config = dict(
    encoder_arch='vgg',
    model='image VAE',
    dataset='rendered scenes of coloured solids on a plain floor',
    train_examples=48750,
    image_size=48,
    crop_scale_min=0.8,
    horizontal_flip=False,
    translate=0.06,
    color_jitter=0.2,
    bottleneck='kl',
    downsampling_factor=8,
    encoder_norm='batchnorm',
    encoder_activation='relu',
    encoder_depths=[6, 6, 6],
    encoder_kernel_size=3,
    encoder_stem='single',
    encoder_widths=[64, 128, 256],
    encoder_downsampling='max',
    loss='l1',
    latent_channels=4,
    decoder_norm='batchnorm',
    decoder_activation='mish',
    decoder_widths=[64, 64, 128, 256],
    decoder_blocks_per_level=3,
    decoder_block='plain',
    decoder_attention=False,
    decoder_upsampling='nearest_conv',
    kl_weight=0.1,
    init='lecun_normal',
    optimizer='muon',
    muon_scale='original',
    lr=0.021,
    momentum=0.95,
    nesterov=True,
    orthogonalizer='newton_schulz_5',
    adamw_lr_other_params=0.001,
    grad_clip=3.0,
    steps=6200,
    batch_size=128,
    epochs=16.3,
    lr_schedule='cosine',
    final_lr_fraction=0.01,
    warmup_steps=620,
    weight_decay=0.02,
    adamw_weight_decay_other_params=0.01,
)
Rows from block 11 of the encoder, named by matrix and row number. Each number is 128 + 24 x the weight over the matrix's rms, rounded and kept within 0 to 255. All counts start at 0.
# conv: 3x3 conv (encoder.blocks.11.conv.weight, 128x128x3x3), inputs 60-69, a 3x3 kernel for each
conv.46 [180 131 142 182 123 150 103 160 107 117 143 139 102 138 135 124 109 117 156 154 131 100 121 127 115 110  97 203 137 135  91 155  93 148 161 170  86 128  91 163 101 176 127 136 189 162 166 132 150 141 114 158 156 143 145 157 132 181 160 143  52 116 139 110 138 106 149  92 133 125 187 109 131 137 116 198 148 144  89 128  76 143 138 111 138 153 105 120  83 122]
conv.47 [158 137 147 130 120 138 159  76 117 168 118 124 114 131 135 154 139 102 127 125 131 144 144 148 150 156 110 131 113 128 113 151 105  66  75  84 112 169  87 150 136 137 186 104 170  94 112 160 212  87 140 138 121 153 119 144 110 126 124 131 136 145 143 109 124  90 139 140 145 127 131 134  98  91  98 129 164 171 105  95 133 130 128 111 155 138 138 165 145 166]
conv.48 [117 175 121 137 157 132 122 175 126 110 126  91 127  90 159  72 116 154 108 144 125 130 100 104 140 102  92 155 120 147 173 156 152 114 101 152 139  77 110  67 112 157 107  94 137 105 143 118 147 184 143 160 173 101 128 105 113  88 114 147 131 105 140 108  96  80 102 117 149 137 105 121 144 100 140 144  94 120 105 142 145 138 163 143 141 153 158 146 154  90]
conv.49 [173 122 123 164  98 128 146 109 148 124 119 139 118 117 138 120 122 148 116 149  85 122 135 123 130 150 153 115 107 166 124 180 105 126 160 178 141 125 115 196 109 175 129 121 144 167 137 145 134 138 113 140 108  78 129 136 132 165 136 116 110 100 131 133 125  99 129 142  82 129 124 106 115 133 120 141 115 164  94 125 125 155 127  99 122 152 102 119 128  97]
conv.50 [159 150 159 156 125 113 132 109 131  99 143 101  97 125 121 164 121 105  87 112 124 105 135 131 130  88 114  51 140  79 130 107 105  41  96  46 158 159 154 118 159 126 162 132 161  73 107 126 208  90 155 139 133 113  94 106 103 141 118 106 204 103 157 115  57 158 108 182  45 128 108 110 105 113 158 101 132 111 138 162 114 157 147 141 130 127 145 132 140 110]
conv.51 [123  94 102 101 121 120 137 124 138 140  91 119 164 160 131 111 114 102 146 138 117 162 127 141 109 120 164 140 123 124 114 131 109 155 113 149 141 130 141 149 135 118 122 114 127 177 132 121 120 135 123 147 126 121 121 103 160 161 112 157 140 153 125 128 164 107 130 132 135 108 157 122 137 145 133 103 121  94 123 101 138 133 173 173 137 123 118 149 112 141]
conv.52 [117  94 128 127 133 136 118 121 138 140 164 120 135 146 155 113 128 131 124  80  79  93 170 142 129 124 106 107 150  92 131 105  90 117 143 130 113  41 119 133 114 137 142 135 161  94 131 122 132 114 123 138 145 140 129 153 120 145 160 138 118  41  87 163 111 176 153 115 145 172 157 169 124  81 119 115 141 168 109  85  89 132 118 123 133 174 137 153  84  86]
conv.53 [146 159 105 111 118 113 110 123 161 128 114 124 107 190 124 115 182 121 128 161 157 123 132 117 118 132  40 130  78 140 109 153 122 121  77 107 122 118 132 111 146 135 106 191 121 107  96 108  85 180 148 124  72 170 160 107 109 141 125 100 101 128  96  66 147  89 139 120 127 103 122 139 140 134 108 122  95 112 145 140 131 122 158 133 116 135 129  91 176 162]
conv.54 [192 174 143 110 142 120  88 104 127 107 110 109 133 125 120 168 153 128 178 163 123  90 107 129 186 154 126  52 108  87 190 131 161  84  77  88 188  74 206 103 151 117 118 132 106  93  93  96 102 111 125  91 130 109 141 155 105  99 101 141 188 210 140 130  58 129  87 223 144 135 107 147 140 158 172 122 116 113 190 171 200 143 129 133  99 125 116 154 167 102]
conv.55 [132 115 101 140 108 148 114 122 136 145 102 132 122 200 139 129 123 104 124 111 125 106 144 127 118 113 172 133 117 122 125 149 124  97 133 107  99 191 142 135 107 111 128 125 153 147 134 138 109 137 125  99 181  84 123 146 130 127 166 155 145 115 155 138 115 128 120 150 163 169  87 168 121 141 135  88  95 111 114 116 136 134 156 117 140 152 125 129 159 107]
conv.56 [150 131 117 144 168 112 130 145 107 131 141 121 110 101 106  96 119 121 143 162 100 133 146 168 134 129 116 119  62 106 138 163  92 103  30  80  86 143 145  89 151 155 121 136  84 129  71 171 155 143 145 133 124 168 136  93 113 147  97 166 134 162 160  87 155 104 144 124 137 113 134 123 130 190 191 110 140 153 134 163 164 153 147 132 117 122 128 154 137 132]
conv.57 [128 154 121 142 115 173 130 133 132 158 130 137 110 122 131 169 112 187 136 154 119 150 146 117 128 102 122 156 131 110 105 117 119 186 115 134 144 127 141 130 138 152 120 125 152 171 124 137 153 128 123  67 153 120 157 139 138 165 125 156 227 117 150 112 131 113 137 100 100 141 198 129 119 140 120 123 138 130 153 135 100 144 110 119 151 165 124 157 144 121]
conv.58 [116 140  92 148 128 116 130 102 111 106  87 102 101 139  99 127 122  93 132  99 172  95 121 136 110  89 106 118 110 156 111 121  97  93 147 135  91 110  58 142 170 123 149 108 108  97 140 143 117 132 126 105  87 103 107 149 135 120 134 129 124 116 110 147 140 178 124 131 148 167 133 164  85 125 108 126 135 115 155 121 129 149 146 124 139 160 150  99 104 117]
conv.59 [113 143 105 107 133 134 144 110 116  91 106 146 149 119  91 106 116 146 126 171 149 125  77 128 150 149 128 176 125 159 101 113 108 179 162 179 119  58  86 149 102 141 125 121  99 177 118 123 125 140 118 150 122 130 148 182 137 195 134 134 114 116 131 161 169  97 120 131 136 126 186  99  90 107 114 120 128 130 120 138 119 168 114 166 168 105 122 126 141 144]
conv.60 [ 86  97  94 134 116 106 130 121 138 160 156 182 130 138 163 104 110 189 145 144 143 126 149 168 102 163 135 179 162 145  95 131 120 173 204 178  85 150  69 136  56 195 121 125 113 232  96 124 109 110 106 177 123  75 171 153 151  81 117 188 110 102 117 145 179 133 156 104 164 112 133 122 116 140  87 184 132 138  68 101 101 131 119 138 105 168 100 135  98 115]
conv.61 [116 137 104  98  87 130 117  84 115 112 114 109 147 139 142 164 139 127 125 119 121  99  92  98 121 107 104 150 133 146 131 122 147  94 168 135 110 127 154 167 171 128 131 149 138 117  97  91 168 117 103  97 112 108 111 132 129 157 122  98 126 112 112 133  91 111 158 109 109 150 162 149 136 129 136 159 141 153 150 152 169 131  99 119 122 121 139 136 150 118]
conv.62 [127 148 142 122 154 120 120 109 131 140 128 106 129  99 114 103 111 141 120 141 145 105 117 136 133  65  86 155 134 111 145 149 127 129 114 110 105 105 131 107 161 140 109 104 124 104 212 123 106 190 152  85 179 111 140  95 134 143 139 167 148 120 141 142 150 137 137 110 144 169 173 180 120  81 137 104  76 100 143  98 175 108 153 130 111 193 104 157 160 133]
conv.63 [113 144 108 150 147 133 120 156 119 156 131  93 137 117 118 169 103 125 163 122  90 154 116 123 131 111 141 133 122 106 135 126 137 136 128  97 101 147 130 119 145 105 107 107 135 144 136  83 174 110 134 151 113 103 127 125  95 145 110 133 141 118 128 135 112 136 128  81 151 155 110 114 142 157  82 113 130  75 107 103 122 140 140 118 182 124 103 104 135 119]
conv.64 [158 153 193 107  92 132 147 177 130 118 175 113 121 131 164 127 127 125 110 137 120 107 118  89  96 121 131 144 137 129 135 138  91 119 114 112 104 181  96 128 111 147 133  95 133 107 122 165 151 135 159 126  94 135 141 138 135 114  98 121 112 108 131 172 121 110 134 146 188 123 110 156 113 123 135 131 117 100 135  93  99 112 144 143 102 101 133 144  52 133]
conv.65 [128 120 144 137 127  98 134 145 129 137 111 126  82 125 132 103 104 138 114 109  97 151 146 102 113 159 126 129 100 131 113 144 138 128  98 121  95 153 115 112 135 126 117 126  86 113 146 120 138 136 125 134 138 104 141 128 123 127 150 129 124 158 149 157 152 121 129  87 114 130 141 117 135  94  99 132 109 120 104 120 113 123 118 126  96 164 128 157 157 162]
conv.66 [107 119 118 115 106 140 126 153 131 142 134 131 122 137 148 124 117 131 114 114 144 103 103 116 135  94 140 161 130 119 151 153 122 127  96 130 129 166 135  87 111 109 113  41 190 100 105 154 105 136 115  96 107 141 122 126 148 100 101 162 140  74 139 134 118 104 146 107 153 145 100 108 147 147 159 153 115 139 125 134 158 130 125  65 113 106 141 111 155 108]
conv.67 [157 119 171 126 163  74 147 170 103  91 106 143 127  94 117 113 120 184  97 125  93 142 142 144 156 123 126 164 126 133  84 109 141 118 122 178 137 121 122 116 135 193 120 120 107 139 193  78 124 145  97 111 163  89 139 117 147 140 125 108 148 163 123 125 114 115 138 138 111 116 125  81 142  80 153 123 147 122 169 164 136 154 141 133 138 118 139 107 121 185]
conv.68 [139 114 130 123 123 110 112 113 102 111  93 109 101  82 133 112 121 101 107 162 145 131 129 148 150 183 135 133 139 141 120  90 121 123 212 133 120  83 108  99 140 149 161 140 121 102 113 114 122 126 129 117 107 108  95  79  97 127 132 143  93 154 116 149  83 125 102 114 142 130 120 187 106 165 161  90 119 147 107 172 144 104  71 117 123  96 112 134 116 170]
conv.69 [138  99 148 162 148  89 106 104  87 133 159 132 153 173 136 125 113 138  58  95  91 143 133 146  88 100 164  90  35  86 120 153 146 111  40  96  92 201 146 126 134 136 111 137 120  83  50  75 104 111 140 155 163 131  96  97 120 135 133 168 132 148 122 128 121  93 154 128 121 127 133 124 185 206 226 161 135 144 191 174 180 119 128 115 132 130 109 145 120 143]
conv.70 [109 108 125 170  67  98 152 118 138 128 115 120  87 113  91 138 188 144 135 119  95 173 135 121 119 105 104 137 127 186  80 139 104 186 170 199  99 104  55 141 118 143 117 172 108 221 137 159 143 139 128 182 111 119 169 148 140 100 130 108 136 148  77 133 139 128 109 120  96 100 124 111 126 158 136 155 125 114 160 148 132 116 135 129  88 130 131 142 137 126]
conv.71 [134 155  75 113 128 158 144 155 106 108 161 115 115 147 117 112 159 130 128 121 119  82  57 137 123 114 157  76  99  94 141 147 143 109 105 110 102 101 176 124 224 123 143 127 112 157 166 181 153 104 135 148 144 156 107 117 134 124 119 137 112 164 134 163 123 111 150 105 137 151 107 100 141 122 137 110 118 121 138 129 145 131 158 128 106 161 160 112 154 140]
conv.72 [121 143 138 107 144 139 127 153 133 112  74 118  99 123 115  99  83 118 152 115 157 136 113 141 121 168 181 128 183 109 155 162 143 158 120 173  83 127 118 124 142 165 140 142 109  89 162 159  97 180  93 107 180 112 119  91 102 144 133 176 122 121 108 140 149  98 105  84 158  93 135  94 153 123 117 121  97 110 136 133 116 126 128 122 120 141 121 149 114 140]
conv.73 [129 104 127 147 112 100 130 140 118 123 113  98 126  92 138 147 160 131 157  77 131 108 158 141 122 116 150 155 139 153 115 103 133 156 133 159  61  81 144 129 165  89 104 102 145 159 140 150 153 123 100 145 115 112 135 121 120 113 141  90 142  85 113 139 106  82 151 126 104 133 103 137 152  96 128 165 158 122 141 121 131 123 130 127 122 131 123 118  85 119]
conv.74 [142  80 106 174 120 132 124 107 163 113 138 150 134 119 152 117 137 103 127 119 120 104 132 103  84 134 123 170 179 134  75  58 103 109 176 128 101 116  79  83 147 131 151 148 118 201 146 167 188  83 102 169 149 159 168 187 144 137 156 110 127 135 107 113 131 214  94  95 120 178  99 190 102  81  95 154 149 135 140 122 136 152 160 140 216 107 110 135 118 132]
conv.75 [112 117 141 125 112 176 141 122 122 135 154 148  92 128 127 115 153  89 139 109  55 144 116 150 143 151 136 129  23 102  89 184  95 147  70  67 134 196 143  90 127 168 111 119 127 108  97 132 105 141 127 126  94 158 114 103  86 101 101 134 119 123 128 121 133 109 126 123  99 128 155 157 122 145 141 112 125 135 119 147 138 108 129 100 109 124 159 123 187 126]
conv.76 [123 118 129 147 128 115 134 115 133 158 144 135 141 131 125 114 138 121 122 130 122 193 187 133 135 118 136 137 107 111 104 120 141 121 125 135 133 162 140 164 116 104 131 162 145 128 133 122 125 112 145 136  58 116 141 120 153 143 132 136 124 121 144 110 183 121 109 105 164  70 147  95 138  85 117 126 107 131 184 138 169 135 135 104 131 112  94 110  84 103]
conv.77 [123 104 123 169 164  97 140 151 138 107 123 124 130  89 121 125 131  98 148 156 109 111  77  99 102 109  87  87 147  91 120  75  92 111 163  95 119 100 123 107 162 147 146 107 143 156 127 163 145 106 131 146 133 140 148 131 145 124 162 144 137 108 112 120 120 155  99 114 141 125 125 172 120 127 105 162 126 109 145  90  92 116 149 130 153 134 146  90 120 117]
conv.78 [132 110 136 124 113 101 113 109 141 101 100 135  88 131 124 134 127 140 170 144 170 120 151 108 102 123 129 104 154 167 110 125 140 110 138 123 150 144 158 181 118 150 124 113 138 136 146 143 111 118 110 121 157 172 132 124 143 121 105 164 118 145 158 138 105 126 151 111 130 118 107 137 121 115 151 136 102 154 137 118 148 119 112 129 140 153 159 160 133 155]
conv.79 [109 119 136  85 140 160 123 141 133 100 147 141  99 119 117 102 114 125 161 149 141 151 115  53 133 103  88 104 179 114 134 143 147 124 140 151 118  97 117 118  95 100  65  82 119 133  97 111 123 137 144 130 118 117  92  99 128 121 140  99  85 144 122  92 111 130 111 141 127 112 133 136 150  84 163  96 113 103 109 141 115 105 135 146 137 119 188 123 123 162]
conv.80 [ 98 154 118 127 122 125  73 117 120 147 142  93 131 118 134 143 179  89 141 137 157  95 124 129 109 123  92 130 139 109 122 153 108 124 106  99 108  84  98 124  69 121 127 166 138 128 117 116  65 138 153 103 132 116  97 131 113 106  91 153 130 142 142 112 117 148 128 131 130 109 126  91 101  71  94 122 125 138 104 109 123 106 163 148  98 131 140  99 120 169]
conv.81 [105 123 156  93 106 132 112 145 122 158 121 123 148 113 111  93 124 109 114 119 125 125 112 111 126  85 104 132 101 126 157 120 145 124 127 104 136 123 145 137 118 130 145 107 137 117  98 147  96 121 120 135 107 146 143 142 136 114 103 109 109 165 147 122 148 100  96 112 118 115 136 121 157 148 120 162 135 122 142 140 111 130 124 114 115 118 119 145 142 119]
conv.82 [116  95 122 119 123 111 120 111 138 133 165 143 124 145 103 123 131  90 168 129 161 135 157 203  50 114 111 117 133 106  92 103 105 130 120 111 161 133 134 130 107 164 133 188 102 128  98 133 129 150 161 139  78 131 129 107 100 140 121 150  73 161 126 133 131 124 117 110 103 120 131 100 131 141 146 161 149 174 131 150 129 125 114 114 127 134 126 126 138 147]
conv.83 [127 104 128 142 146 109 138 114 121 155 125 133 101 135 158 114  92 173 151 168 115 153 160 158 126 151 127 204 121 139 123 106 108 172 184 139 123 111 128 121 105 153 108 136  92 195 116 146 134 152 108 178 124 104 132 126 134  91 120 145  87 121 126 133 129 110 139 128 109 130 118 112  98 142 109 128 150 128 131 132 138 133 123 122 154  94 118 103 125 123]
conv.84 [183 130 129 140 103 125 142 148 100 124 121 133 126 108 160  94 132  93 134 133 116 136  94 133 166 196 134 106 135 136 155 133 165 148 162 145 123 114 139  87 133 121 113 108 126 130 103 125 200 144 138 176 105 139 143  93 131  96 143 123  95 136 141 140 105  98 145 175 143 100 123 110  94  92 138 101 117  85 142 155 122 145 139 132 106 136 122 210 116 144]
conv.85 [ 87 148 126 119  93 135 120 117  94 115 121 108 144 141 131 121 191 148 120  58 110 129 162 118 100 103 123 105  79 122 108 105 152  99 102  74 189 140 168 127 161  72 106 130 126 100 131 131 101 125  92  92  93 144 135  55 180 108 210 119 141 170 175  86 113 113 126 144 164  99 105 188 104 162 154 119 104 107 114 136 132 119 148 150 127 126 115 108 173 169]
conv.86 [111 117 138 154 122  68 125 109 128 115 195 149 127 112 138 123 179 120  76 143 164 130 177 195 163 152 135 108 172 146 136  91 107 137 192 136 148 129 109 119 150 101 102 136 105 182 149 152 167 179 145 141 112 140 153 142 149 145 138 151 143 113 126 121 116 195  99 101 153 127  83 130 139 129 100 134 119 128 123 147 140 107 124 125 143 140 114 133 150 143]
conv.87 [155  97 112 122 118 137 153 142 145 177 126 124 190 151 149 146 140 137  97 129 106 120  95  99  96  86 134 151 163 110 128  73 114  90 153 146 128 112 128 105 142 125  80  84 130 148 120 166 148 121 133 130 115 135 122 123 134 121 125 146  65  74 114 184 116 131 162 100 116 157 133 134 186 120 149 178 138 139 141 129 178 133 128 129 170 152 118  96 101 112]
conv.88 [103 117 110 110 107 103 131 120 147 156 137 128 190 132 153 105 114 102  99 142 129 101  95 147  50  98 160 137  93 174 118 117 124 193 113 168 108 124  97 171 113 124 108 114 108 192 147 145  93 116 124 142 135  94 143 137 126 188 106 142 102 131  87 136  95 101 105 110 137 127  61  78  86 106  93  92 128 138 103 120 117 136 135 131 192 144 141 132 104 131]
conv.89 [ 83 134  97 160 146 157 117  96  86  88  75 134 136 119 145 138 127 117 166 162 140 137 125 143 122 105 166 132 124 118 156 101 103 148 124  89 125 120 119 113 141 131 129 161  98 112 171 172 117 125 100 156 137 126 153 128 142 157 108 125 137 133 117 107 163 117 122 142 128  93 150 100 183 170 141 140 129 171 104 102 106 120 122 131 156 127 134 137 130 127]
conv.90 [152 174 122  92 152 134 127 192 149 121  97 125 136 167 129 132  92  93 142 135 189 104  97 148 147 110 167 126  19  99 105 169 122 141  39 100 113 188 122 149  98 161 137 138 129 121 117 140 102 158 189 133 143 116  53 113 119 100 123  77 127 138 186 110 135  85 132  83 120  95 143  96 108 156 124 118 101 128 128 143 138 124 164 126  86 116 131 130 157 175]
conv.91 [126  93 123 101 156 135 129 114 166 128 135 136 128 109 113 213  99 113  92 166 121 139 135 136 137 132 152 130 116 128 145 119 153 153  96 128  71 140 106 188  71 144 134  97  98 132  75 109 129 151 114  86 155 137 100 128 104 132 110 126 116 155 145 129 120 131 135 100 101 121 176  85 137 132 116  99 120 122 141 111  89 152 138  91 157 113 108 176 129 136]
conv.92 [125 115 102 129 132 133 139 168 126 107 133 135 110 115 119 141 154 131 110 115 117 125 132 131 118  90 141 125 129 123 132 117 125 130 113 149 108 137 110 136 119 143 105 152 132 145 152  87  80 138 135 159 139 142 130 113 142  90 122 140 104 136 124 130  94 142 100 124 116 111 118  87  96  84 119 195 170 139 112 126 117 161 125 129 152 134 118 144 151 126]
conv.93 [148 153 138 132 173 150 135 174 120 116 122 112 164 128 148 152 118 122 112  98 143 117 111 118 201 125 150 120 141 144 144 122 169 133 126  97 137 112 165 160 102  99 132 116 119 148 133 152 155 128 123 162 134 167 122 127 142 127 140 110 169 143 120 128 116  63 103 110  93 108 129 119  98 151 140 104 179 107  83 158 150 156 111 140 161 134 158 178  89 122]
conv.94 [135 134 115 124 113 128 127 125 133 122  97 159  81 112 128 125 178 134 111 108 147 131 129 118 150 177  95 115 157 149 101 115 122 104 134 150 137 125 142 140 113 158 110  98 154  92 148 122 134  78  84 109  91 129 143  99 170 143 123 118 117 139 124 104 134 105 126 180 130 121 122 146 149 101 134 190 166 146 142 135 142 123 150 123 120 112 116 111 126 154]
conv.95 [141 174 105 136 190 148 113 131 106 141  80 139 100 103 140 143 154 106 116 108  94 197 188 168 127  98 103 116 183 157  94  93 134 117 210 143 119  61 139  95 143  97 120 107 134 124 255 110 113 135 166 157 127 102 147  86 137 150 134 129  89 101 103 131  94 154 112 141  68 128 118 144 101  96  97 146 138 117 142 116 122 162 153 129 179 148 146 103 116 132]
conv.96 [161 152  94 121 105  92 150 136 139 128 148 101  92 174 110 147 132 138 140  71  97 139 178 169 113 123 123 119 142 124  93 124 108 131 181 117 125 128 118 141 179 142  95 154 110 165  79 169 140 133 136  85 117 127 134 109 118 143 150 115 101 126 135 132 173 122 146 145  89 109 189 167 128 126 121 116 104 136 134 133 118 103 163 141 157  90 156  93 134  96]
conv.97 [126 110 136 135 129 122 118 121 119 136 107 128  83 143 134 118 127 124 138 135 122 140 145 162 151 152 163  53  95  85 114 138 147  71 115 102 142  72 181  99 119 117 127  75 179  87 106 128 155 128  96 124 132 108 103 150 104 122  98  91 159  93 162 144 115 131 130 147  93 150 106  97 191 108 126 153 143 116 166 136 152 132 119 123 104 131 120 136 111  87]
conv.98 [111 133  71 119 137 143 105 175 107 144 120 129  83 126 130 102 116 115 128 139 140 160 159 143 136 149 124  89 134  76 157 114 196  69 141  67 144  99 184  89 110 127 186 127 119  72  87  90 155 153 133  73 137 109 113 108 142 150 128  88 132 173 118 132  98 134 121 166  76 132 119 127 166 125 167 142 149 130 156 115 130 118 155 147 144 124 145 127 152 123]
conv.99 [122 121 133  98 134 169 195 134 119  98 133 139  60 119  96 106 124 111 150 173 173 161  88 116 100 164 138 160 117 124 161 105 133 136 133 128 118 122 125 142 156 110 146  94 125 131  99 120 164  61 150 196 121 144 104 121 150 129 111 141 122 144 114 126 160  91  92 133 110 134 148 108 114 139 131 119  92 144 115  90 124 148 120 137 113  81  98 198 117 141]
conv.100 [137  91 115  86 121 104  93 111 121 165 122 113 139 124  76 190 120 122 131 118 132 162 138 139 107 152 152 154 122 106 107 137 183 178 125 131 104 205 119 178  77 111 155 122 113 182 145 129  87  94 135 128 110 134 149 144 147 107 142 120 176 154 117  98 154 116 152 141 139 129 145 112 144 109 116 169 129 136 148 170 132 125 119 129 109 148 132 186 139 113]
conv.101 [135  83 106 125 137 124 127 114 128 169 110 116 121 136 115  97 121 128 121 103 105 123 125 125  13  81 100 140 109 116 115 134 129 136 128 116 130 112  84 101 117 152 151 144 127 144  99  92 134 103 128 130 108 102 184 138  75  73 122 122  89 107 118 128 148  84 105 103 135 108 130 150 159 124 144 168 153 147 117 120  98 160 110 122 118  85 138  82  92 131]
conv.102 [131 130 133 161  98 126 151 131 129 120 131 103 145 149 115 124 104 115  92  76 104 126 131 112 116 123 127 129 123 105  78  95 134 127 164 117 138 173 150 185 138 136 112 110 104 122 131 169 140 121 128 122 139 152 111 135  97 124 101 150 136 142 111 125 103 113 111 138 115 168 118 103 110 167 150 169 125 154 151 138 129 141 101 156 123 130 122 131 134  89]
conv.103 [143 154 153 165 126 120 121 178 155 102 127 137 143  86  96 138 104 136 132 163 134 114  97 124 118 116 177 157 156 141 134 112 116 133 150 119 137 155 114 144 141 110  85 169 135 156 151 122 121 119 134 128  97 106 115 126 132 165 117  87 111 126 108 118 127 127 145 136 155 136 121 129 106 117 114 204 176 117  93  92 137 108 121 103 126 131 104 121 100 122]
conv.104 [144 142  89 145 131 112  92 121  66 121 112 116 128 176 126 113 111 136  77 157 165 156 141 144 124 183 167 110 130  94  42 203 125 120 113  98  81 235 145 106  69 151 122  99 133 129 137 145 137 145 141  90 184 135 117 121 109 109 147  95 116 157 170  82 101 103 163 136 215  78 120  86 150 114 166 104  78 143 141 100 124 104 151 119  71 123 170 110 193 136]
conv.105 [121 140 133 139 146 146  98  97 120 148 174 125 140  91 175 107  96 158 121 125 133 122 171 142 112  74 123 140 129 128 126 106 137 112 117 164 149 110 142  99 125 151 145 135 133 105 182 118 107 156 103 127 151 116 167 139 155 100 129 162 121 126  90 116 180 110  86 170 106 150 147 101 131 162 117 127 177 148 114 112  96 138 132 191 139 141 104  79  81 107]
conv.106 [136 146 119 134 136 156 141  97 133 110 137 121 115 109 153  98 141 104  91 125 125 129 160  83 128 141  87 125 151 129 122 160 130 175 142 152 107  85 140 113 118 111 160 146 127 149 126 163  98 121 162 112 126 119 113 109 100  94 149 111 126 124  82 130 120 157 122 105 123 140  83 129 141 208 202 127 215 185 117 146 139 104  97 134 103 143 112  87  80 131]
conv.107 [148 168 155 131 106 121 154 107 164  93 127 114  96  93 112 113 127 128 148 177 123 149 124  93 142 132 137 175 109 152 163 129 144 113 145 141 118 105 136 104 161  92 141 126 131 105 144 114  94 135 170 113 127 114 134 139 104 109 105 140 131 107  86 119 156  97 105 168 134 118 113 128 111  84  82 166 208 116  98  56  92 101  96 124  85 104 132 133 123 105]
conv.108 [131 117 157 105 114 116  74  92 104 125 124 103 138 117 100 175 164  95 146 138 134 115  66 128 132  44 102  88 113  69 134 139 138 115  92 112 192 112 150 143 145  78 156 134 133  60 130 111 136  64 157  99 124 139 138 138 158 135 125 129 104 143 179 115 124 108 115 150 116 121 170 117 157 133 168 148 130 135 143 114 118  94 118 103 150 140 136  77 149 146]
conv.109 [135 140 123 125 138 105 154 159  78 122 148 116 110 135 122 105 108 139 158 143 170 108  73 121 151 164 161 115  89 121 127 136 110 115  52  80  96 154  94 118 110 102  44 138 124  91 126 138 155 144 102 149 145 137 123 134 154 123 133 116 106 139  69 111 130  69  74  98 159 120 140  60 111 128 132 124 146 128 159 119 122 114 164 148 128 117 118 149 153 117]
conv.110 [ 96 122  89 153 190 138 143 141 185 117 146 111 115 116 111  93 111 120 129 111 110  96 116 130  78 143 202 124 140 101 136  71 112 132 142 147  94 138 142 123 145 134 133 162 117 128 191 120 105 111 215 107 184  95 122 180 118 138  87 169 164 105 144 140  97 179  95  73 146 117 152  87 124 139 134 109 126 123 122 146 156 117 132  81 129 102 152 123 153 114]
conv.111 [191 121 140 154 103 121 110 127 108  97 147 135  74 115  88  86 142 130 126 157 138  99 135 127  12 120 117  99  86  78 165 103 143  87 107  99 143 133 128 114 100 110 139 144 119 114 127 109 107 146 162 181 105 123 130 122 114 126 170 120 104 143 123 109 107 133  95 149 119 126 111 110 144 116 151 103 124 132 141 142 181 121 144  95 128 133  99 156 145 109]
conv.112 [126 179 156 111 137 117 126 157 138 141 140 133 117  42 150 171 135 122 144  93 134 146 146 121 121  93 132  89  67 107 146 162 130  71 108  90  98  92 141 125 135  87 106 133 154 110  74 130 153 173 129 118 149 176 101 107  93  97 159 135 165 123 125 100 121  98  84 122 111 150 132 132 150 225 136 120 172  97 196 186 117 137 107 135 116 116 104 124  92 152]
conv.113 [130 157 106 149 126 119 115 111 117 102 113 107  93 115  81 119 150 147 146 126 153 153 138 153 136  95 121 108 144 102 118 107  91 131 150 117 114 134 124 101 147  64 123 161 118 110 158 128 124  96 156  91 129 119 177 146 128 141 119 144 108 114 173 136 128 136 137 124 145 188 107 143 129 129 148 141 121 166 122  91 156 125 102 131  86 135 155  98 148 129]
conv.114 [102 121 119 135 177 124 142  99 124 134 137 164 102  98 120 126 109 112 126 147 134 102 147 114 113  88 130 161  98 193 141 127 145 133 129 140 100 122  92 132 154 124 120 140 118 131 108 122 124 139 118 178 127 148 169 121 119 138 148 148 145 113 129 135 148 113 117 106 104 147 134 156 125 149  87  96 131 116 135 167 107 132 156 134 142 139 160 122  99  93]
conv.115 [115 142 119  87 134 153 156 137 143 114 104 117 125 112 124 129 102 138 140 167 147 132 150 152 166 178 123 114 110 112 113 149 128 118 104 102 159 154 106 146  92 109 135 128 131  84 113 108 110 147 162 119 138 132 120 131 137 129 117 121 135 195 144 134 114 127 100 141 115 121 108 111 123 154 165 144 162 161 125 170 166 136 112 115  83 110 113 136 148 144]
conv.116 [100 110 128  84 127 144 112 128 120 157 130  80 181 128 106 112 141 122 130 122 148 118  82 105 114 118 108 182 142 153  75 127  98 204 126 182 101 150  98  63  99 139  73 146 120 129  91 147 104  99  98 117 100 114 126 161 111 122  98 131  79 117  89 120 158  85 133 151 115 119 146  64 119 123 114 144 151  84 125 115  98 129 155 143 106 147 101 131 127 135]
conv.117 [147  97 180 147  81 152 131 139 150 124 129 145 117 118 113 122 102 141 133 147 107 121 157 125 163 174 162 119  57 122 138 189 122  96  95 108 143 167 154  96 104 114 113 113 103 105  60 119 105 146 130 107 143 123 134 105 120  78 133 135 134 135 170  94 148 117 138 101 134 128 128 158  83 157 167  94 123  88 119 113 117 136 122 145 130  97  95 122 140 126]
conv.118 [111 119  93 104 177 111 133 161 131 135 175 135 123  95 175 123 109  82 176 122 131 157 179 152 138 131 122 107 177 135 161  47 160 141 153 129 136  89 120  91 108  83 105  88 139 110 158 108  89 104 140 143 113 108 142 147  98 148 139 104 110  64 110 182 113 160  93 136 109 120 127 178 112 119 141  89 172 112 127 141 107 138 130 146 132 131 156  94  91 130]
conv.119 [120 157 138 146 161 113 101 103  98 143 141 126 131  97 137 104 190 149 117 156  93 116  96 135  64 138 104 130   8 123 133 130 121  99  32  56 110 144 133 136 144 118  84 193 116  87 128 110 114 139 150 155 179 143 146 154  96 111  82 125 156 243 119  87 155 105 150 134 130 169 132 115 165 175 140 119 118  94  98 151 141 137 155 160 124  96  94 166 155 151]